From a checkpoint of a small image classifier.
Model: 2.14M parameters, norm batchnorm, activation prelu.
Training: soap at rate 0.0028, batches of 256.
Data: trained on pictures of board games with random positions, seen at a slant, 48750 training examples, 18.9 epochs.
Rows from block 6 of a small image classifier, named by matrix and row number. Rows with one number belong to one channel. Each number is 128 + 24 x the weight over its row's rms, rounded and kept within 0 to 255. All counts start at 0. Numbers have three digits each.
After each channel's rows are labels from the 100 images, of 14848, where the channel reaches its highest value: "strongest on" is what is common among them. Only what is clearly more common there than usual is listed. The data: pictures of board games with random positions, seen at a slant.
# convs1: 3x3 conv (model.blocks.6.convs.1.weight, 104x104x3x3, each kernel summed), inputs 0-103
# convs2: expand pointwise conv (model.blocks.6.convs.2.weight, 432x104x1x1, transposed), outputs 0-86

convs1.63:094096165152146126125133149113141150113154119118182144152129101146079119176132150107109133112079166102092134134131122109061126174125109154136131151112146153112134146154141126139076085127153153127124119125135109156091125147109133162137133126145134141108080121131159112109134104119127089102105142138186140161124155
convs2.63:116106084149140118139152138098097124138119132131149091121096140116146115097107168109131088145124122111081127083125138085137130159156128106133115137141108144109127142156159112131184116154103150147137127124132126142119101143148147080146141073139145146133100092165
strongest on: first side has more; discs in an upright rack

convs1.46:145172134086111130116155146130089089107136113092139119078114135147126117120122145136120113126115241134137112132115106110128104109142115132122143126134123119125149113085175147126112131104140139128144198148117139121104148123125124135199117121102121145128134144129125124139140138187152119127114168107122167135146101
convs2.46:111119136097156070138121108102139154128089135132102083128141164172123104142096102140132081119119106118158118144108118153097131110130095132156126081150136058136125135121106135109110126145166138104133145118159146117168141107127148127171167098140100116138111123123
strongest on: discs in an upright rack; first side has more

convs1.4:152108171155127155104111179157137073118176126141132107125154131132117114104115113098126142164132112148170105106092145106111150132116105065138167121132149125142178162107138133124154141149130135178176125105127119141086104126124152139131117124191164157136162124140090130136120116121144128139144089099130135104150132
convs2.4:161140184175099095117163095136123122105137100112124134112106133120118171149132116107165120126129077117136121127135096154119119093091133123151127113150143129092124111116124120136092136132169124138122134111125130104167137153105164089158124130179139076131114148081
strongest on: second side has more; nearly full; discs in an upright rack

convs1.97:161094086086162106112134110127147102082098153111147123131116156127109158084102139139082142123156137159113090167105108122191110124136138177083097133148117110103133128147144125152100127139163096118105097176092132119193120111117122136161125084111131142132132137128109122135152115126127111131117117142119109110152106
convs2.97:146182159110168125176111112122120140104090127157121124118141126148123098147125117120165131098094155115114151156157146118158114085120123116107174151104117170172129131137144122102152134120162137097100124152103144147085150091115146099104120097126100105108110162162
strongest on: discs in an upright rack; first side has more

convs1.72:132155124134106174131160110142099143160120156132097124144133113119128164135138153102092130182106126128086077123153130172131140112143169078131172096138107102125120154118152141142112142120128126087096132153109165108102116138138113146138158157135163102145131138159096142183103132123095122102122162140127157128102073
convs2.72:088121148120124079138129128139106148140150083170115165112082149178109136152101137150197119157124139136119150105145141137131102153151116115132135153138151138113145141129135097165186140155154151135140173156108166101139118078118115105128124138122144105102138113148
strongest on: discs in an upright rack; first side has more

convs1.80:124136171154144096130150111147132106122147064187145158137130097148108108111091110113139123133137097099108097102130091127107131111128102130147105096150125104142134117148121135106149138104132100160103123110124138142147159120145109149138111127169086106148137107142156149127153147083149164154145118112117188097092192
convs2.80:124089122134106137068109125128114134086137133143133080131067104134129121145126105133136148114153114118139078143152089054141121133123110172144124153132154103114143133119143199110135126099134095161136139108108124138108158194106075093101111082101138128147141150111
strongest on: nearly full

convs1.58:162151115110117143134138142065128171155128115114132106124130078106135110151121111116114109136166094117152118080134145143125139196095071117129107123150118091146121128131161124164087159120147125087124136132107100176141141079164152120092151126126147129140127160097100101165123105092109129133125136129132104103115127
convs2.58:120122126099143161148113139098111136143136127107138130143106117109094117104103155119116129131140146145135121150090124118134141113104112142120135112122109086139145128127073134146158118147109136102123113078152124109101137092181139152131135112139136126105092139120
strongest on: nearly full; digit grid; stones on a line grid

convs1.73:085151158133121153177107121111148117087162069106161128121157124160104116126126111137127157094124135124142132138163114083136177112125144092143140138172148110130105130120124132084175101147137130132159107127130177146117150161131154141103110104141158090136150160112132137110156143104164132092152129122126186113143111
convs2.73:154123149117136117112118124135111151134068144094136179111111148116130137149155136092121149107132125149122146153143128175113168171127129144105119159142156152131111157131128141106099167130135135107142164113117124117122137124116121160106122169124126140072140170098
strongest on: second side has more; nearly full; discs in an upright rack

convs1.30:121142133143118127125120096083113098137163169122133090144141115106088145144123100138092126100151133163116106156153141162047105137176101133116122118127101096142096129159148126121041163158141116136101116128155108154117141107108134121162123129107111126151130144144137111125165101154138127158146110091127134132098147
convs2.30:125099114142161168140195165155166168141152124152149190129157083110143141084138149121132131189124137144142110115141074140120125134128121107130129158136154123114123129113119127155141118133091132155131130087089112118129124148190147180155091115067151155154123143133
strongest on: first side has more; discs in an upright rack

convs1.22:119171104159130102134079139150143138100127110153132124150147122116148120141113124111174162140108142117132118088109146102139147140128094114099118122122145117126153158099088148113163141101111109130122129170120150039108131156168147102182135102150116125176155135121141123119111130139155071109168149131158123120152150
convs2.22:103118124126106150096123145132079108155144091142110126170154086074127126081122126105133069131125183115148144098119092121131131155125117150100115133136124073140154131102088140159113116112148137160116135123142131118126128130105134114091129119101105127120122120126
strongest on: first side has more; nearly full; discs in an upright rack

convs1.69:128151156146134117119154132110099175192144152149083140132129128142143109166117140116157129126131171143110102133091117125116125102158145145134126114102069155113159131140101124178120146116147154107127108116130153090145143150074099139118176131125120066135130132133152165204113101112119131131127140138155126123132151
convs2.69:152121092126140125158164132136135163129141135129153159110155173169120117129115146168129164151112079145127125168067127150147145105139109127147089121163154088137140191131138128147126135142124124140135150134140166162117139124122095128140134099132133138169092134122
strongest on: discs in an upright rack; first side has more

convs1.61:157159147124157104139117094128150165143121149087121142153115079128120138126150113116113122135133138129157127133128130131142085087113122123134156155158121107110113101129151159173106153125135073105130123114108134106120104087154066131176129147110151180161123136141090116111150100125134096132083148158086124071129139
convs2.61:137138101139135128134134144125119126107115143166130107107138134121156107139139159104118128158106126140110130128096108113125117140134093104128123114143117165111165098138144134130110086132153139116117162134121112138094098161112117158137164077146134158105105117158
strongest on: first side has more; nearly full; discs on a green board

convs1.75:082166062134112118145108132133142110120167113131145160106131108110117073125105092123097152200158145108173136116168159132147140107143111128142120110125129176139135125123150122113112140109119119139117143130154144114073115137119139142101145125146134151132112150133148120096147113100116068123176102106155103084115127
convs2.75:162099092165079212128072121096167129155173154147155129162130108141128091095111160132133134111185098140134123162142104125106177103150124153132123106134136132133146135126152116125109142084108114161151151141119121171137105119117159158111115141158143116182158140089
strongest on: discs in an upright rack

convs1.96:125148102072138132117141146145116132189127146156155114114113132127148133133127096136122148137117139121158139117110163135135124102157103134122090159151149100104111105161130156117130111138122119106091127109119128244089150121103141126084119110139103138132140143113143159098118152111109102106131134145125113054124122
convs2.96:090106096119126065158120154135091155146134122109117133152112092144145134156146117145093115134141114126071118137129143143112107148135115130132107133155117054125111080150150112146094127075127126132130138159129099147116117154149175115097136152126137068178080117156
strongest on: first side has more; stones on a line grid; nearly full

convs1.37:138136098120109124125124155122127132152118156128121096100155162135135124099095132157189115145192105118099155115137110143135101098125146089082093117122163105121117159148141109178152094141083114090136109169132084114148117095120130113103139128091144135131085100153131130113128138101113144080107089135097122141124104
convs2.37:133109133154120156069143139177131132121099084111130138132153139141135110120133097091150154129098142117121166137127139111093102112159105142149147147094122172124147107138079166105090166152093097163179134084113130142101144095189140126114086135124120173129135116113
strongest on: first side has more; draughts; discs in an upright rack

convs1.0:134128133143127175148071058073113116141138148160095136152094113129084137116134132084154139130134126131083143121145134133108104138134126100139105114092119103132164131145130117087095130144127109130137109087148136137146107174125140110180103105134130146101144091133142140107142097132175168113112120118149122109124184
convs2.0:095103133110147099120099124122130111123117111164115146107122106082135115137146157107060090107134114161163136107089168131139159113110153138120103134164102119102152077117080150103134129155110118120141125131153127136142141126154157081086175130104119087116136119120
strongest on: first side has more; discs on a green board; nearly full

convs1.18:100104145145123109117122119102113141125129126108144088137122128109123160114111123123056166181148121129124107161072142139136109102168154112146196107087139119127125116106112121180141094111150111133129152138146104154150091142108113137169141100109152112135087088147140125182119144156119145116157111150147156132137117
convs2.18:120123151134136107150160129132120124117107101140122116083109143131126106129118128124135124134112154117146136116117128132123137113120152125117110144156107143115158195168190125200163098117085176108131104085150106178104163116167174153097186098161118129095144150129
strongest on: discs in an upright rack; first side has more

convs1.54:143120138147141182202077107150156128130163118142165164166121116125109127143099137133152111127129109167131158187129149114169111152150088118121123144121142134184100137135144135130140151127144100123145149108153116145096155132158102141108123136143106126086116096150172087113113154144136121107131117102129146097154097
convs2.54:117126123128115155138148129126148115147133136079122114099128138134139145132123118148125132116126103131193148094156163111124085149151117078126103141095132146141091126082110116165136104148129186154182144137064100136131133121118120131103125129075133115125132133156
strongest on: first side has more; discs in an upright rack

convs1.38:145129112125141134146126126109096166103140143107129074169149138107092137143158120111137107145123115154126151104132133088137142090137156204156103134094085142113096121126117098111146164144122137121142124144156145126168116102122110119132144104114150096115165121158077144142133144088161108138111183122092162119085121
convs2.38:148143134120132138136085132098176115112115167149107091117133111099121117147092115133142102140140100114148098107126108138117081122105142096138123099126122133152179154136121135104104104130142125119116102159128169155107139152106143142162167095167109111133147132111
strongest on: draughts; nearly full

convs1.43:114139144138143101115145104127179097180165099141141127142129169132098113114166138118138115090139113088154110081085119109125145134106160161097081127154118087130139119131151137092158079141129147120149146101105158161083146109115171126094135145133123126122146119126139125096159155147136130135102166109156110156113161
convs2.43:121152114117114088151128101087102131159102095150123130133106142118087158132156151145121111154078102097130175121091140083173125162169109143150092122162128113142131097139123154127102103160128134110116150165129123140153076125120141156130147148111082111152151088170
strongest on: first side has more; nearly full; noughts and crosses

convs1.14:112111127168169107147118120108120119127126110133124119144128111150128126120115110100124133083177108111137127111142098093161116181090085204182116141126095083150133117080166146154137133152129142144123098149132144119157107101107106120135118129114109084129104141140130147178113102125148118161142085103109116143104109
convs2.14:093145150132135115094132154142088111117133129139074112130143116102122122145088113149118127132121110138148106144120124129120153097124115139171144140133127202104114127143131112118109129131152104140121128132154159135142108129151150120122120136135113137138151121178
strongest on: discs in an upright rack; first side has more

convs1.8:147115121124146134131140143118150068138087102126102126162100076138147126135153106090083143096114113147130085109096121114095140151132092126129134122120123101112101133130133094157120124099163118132147134141097162167083103161122146135091151092115095104103175109086152127151158156127143138131139168112157103112092145
convs2.8:144130147134100115115089113158103140096162153159142179099161147125138125135113128148104133127150117135112116173143183083145111142134118104185138115095139109103111140136128146143093124076114126146120107136128147148133141155125130121145079134129138141103109157102
strongest on: discs in an upright rack; first side has more

convs1.86:117108090104100111130097134146107144128125113112110116163080109115140110145125137129129123136121129113161118098135128127202119171118149143147084144140154103133121110139119105111122179122128065111122113135138146203157118135151151112122129154160123179161142129131138130113129106144080148098120173133148101122128182
convs2.86:147174142124101123135136142151112139138120156139129155102154172132173122122122161107144097089125145115120138147111119138177121090167113144107135101142109163167149115116095112110084115155111171135133128121113119141107137104127139143126122112147103135098137112108
strongest on: stones on a line grid; first side has more; nearly full

convs1.16:113146131128126126107137147136115146116122085159118161110088149112093095108141153134120126101125100144102178142123102160136161154118165131125099109121108143129131123139146103150122156106184118128133121129104125198131146141170161179136104140109083142132130080116117114108154154105060116094144128131120140180126146
convs2.16:119118120188173094103132128140143124141150114113093091101108113120121124098108169116120102141071204143134127173118103123117110120134133107143119153173137125079099126137103113094112153071100097077095121142165184144119098130110161086125132131110101092107104112102
strongest on: first side has more; nearly full; discs in an upright rack

convs1.24:121102151133141154148143133147166150067154132159117116122168173113118109122138145094126119136074110092092098134154129178122142121144128110109097100113106114148160171133134127123124159151120142118179120100112147177121130147135081129152131131119117124162141121088159122064131093147147118153119104126110122143172140
convs2.24:106129128171164065163130128096164137144142113140118173126132158168111102121172141168122134117153125107126133157115099083139102140118135106143097136158161112161118167112137151105182107111131151133161126148105108090119114099113143110124128101112126097075148135136
strongest on: first side has more; discs in an upright rack

convs1.7:118145112123112085146140083146116126108136188129123149087167170123159124123125157115087146129132111127125156077165142129132111097095173141126074130134125157128148123139147139100142120133138133144151132133117144123132136155127084118131193136155098113145163142112101155205144110141130124109102158110103163118132126
convs2.7:109134101132160149118134148155163140170151102138165124120130162168120153167131134128172116169112109153116114152124152128138112142122144128129112136124182143135094127168154141113175156161136143126165082144121122147171141141146106127074154116138161158127089140147
strongest on: discs in an upright rack; first side has more

convs1.34:133163157135130111126142127150163105095173122151127137113090146118156120148108108098128141141101133143144134139124129080132133154157148108137150172147128133118131145103128171058137119108128135103128078139154166157118058128147138143122135130176113117161119161129106116093141139099102162102154156109141145162094170
convs2.34:093118139082133116132122106158110130117144144130120113095145145108120170140148126129130170165100091134146112116171109097143135127084129105130125102134127164118150114154082098120140171155143115109134088153101093138129144116111163094098146142167152096130131119125
strongest on: second side has more; nearly full; stones on a line grid

convs1.76:107165155160103113149142117112159138119146092140117166127160135094096123115115116122116157120148125120085126138147123098160150130118112123102084107158127176142172138109111122119130095125128152160101128123178103133168133165151129134123113140130104173090158139139156140150138092094128125191084164134096095117158143
convs2.76:180117120119157101080151093144168135125108128137089121120140131057107149145147130127125118138133119132117135114138110072131146109127108133116101180133099162153154115088127135125157113130102139124147122121091147100115102142127135141153141143101150158106124157119
strongest on: discs in an upright rack; first side has more

convs1.62:127129140143099107165149126148190140115173090180144128131117106120135142125171167122152108140069109112115092161107119108122172107142100124142104102132103154162127144123135151136156116132119164164187122106122122137105157127117116141117122161143103127114153130102107131114158136075163117144109094135104163112126164
convs2.62:181145108136138107130157128134088158138094130106089096184087156123119144119158120142107111137147093130133136137123118129129069099089109113174144129092135135135111118123117140129146141144169119137136153127129128183106122138113109117110123153110133093153130179141
strongest on: discs in an upright rack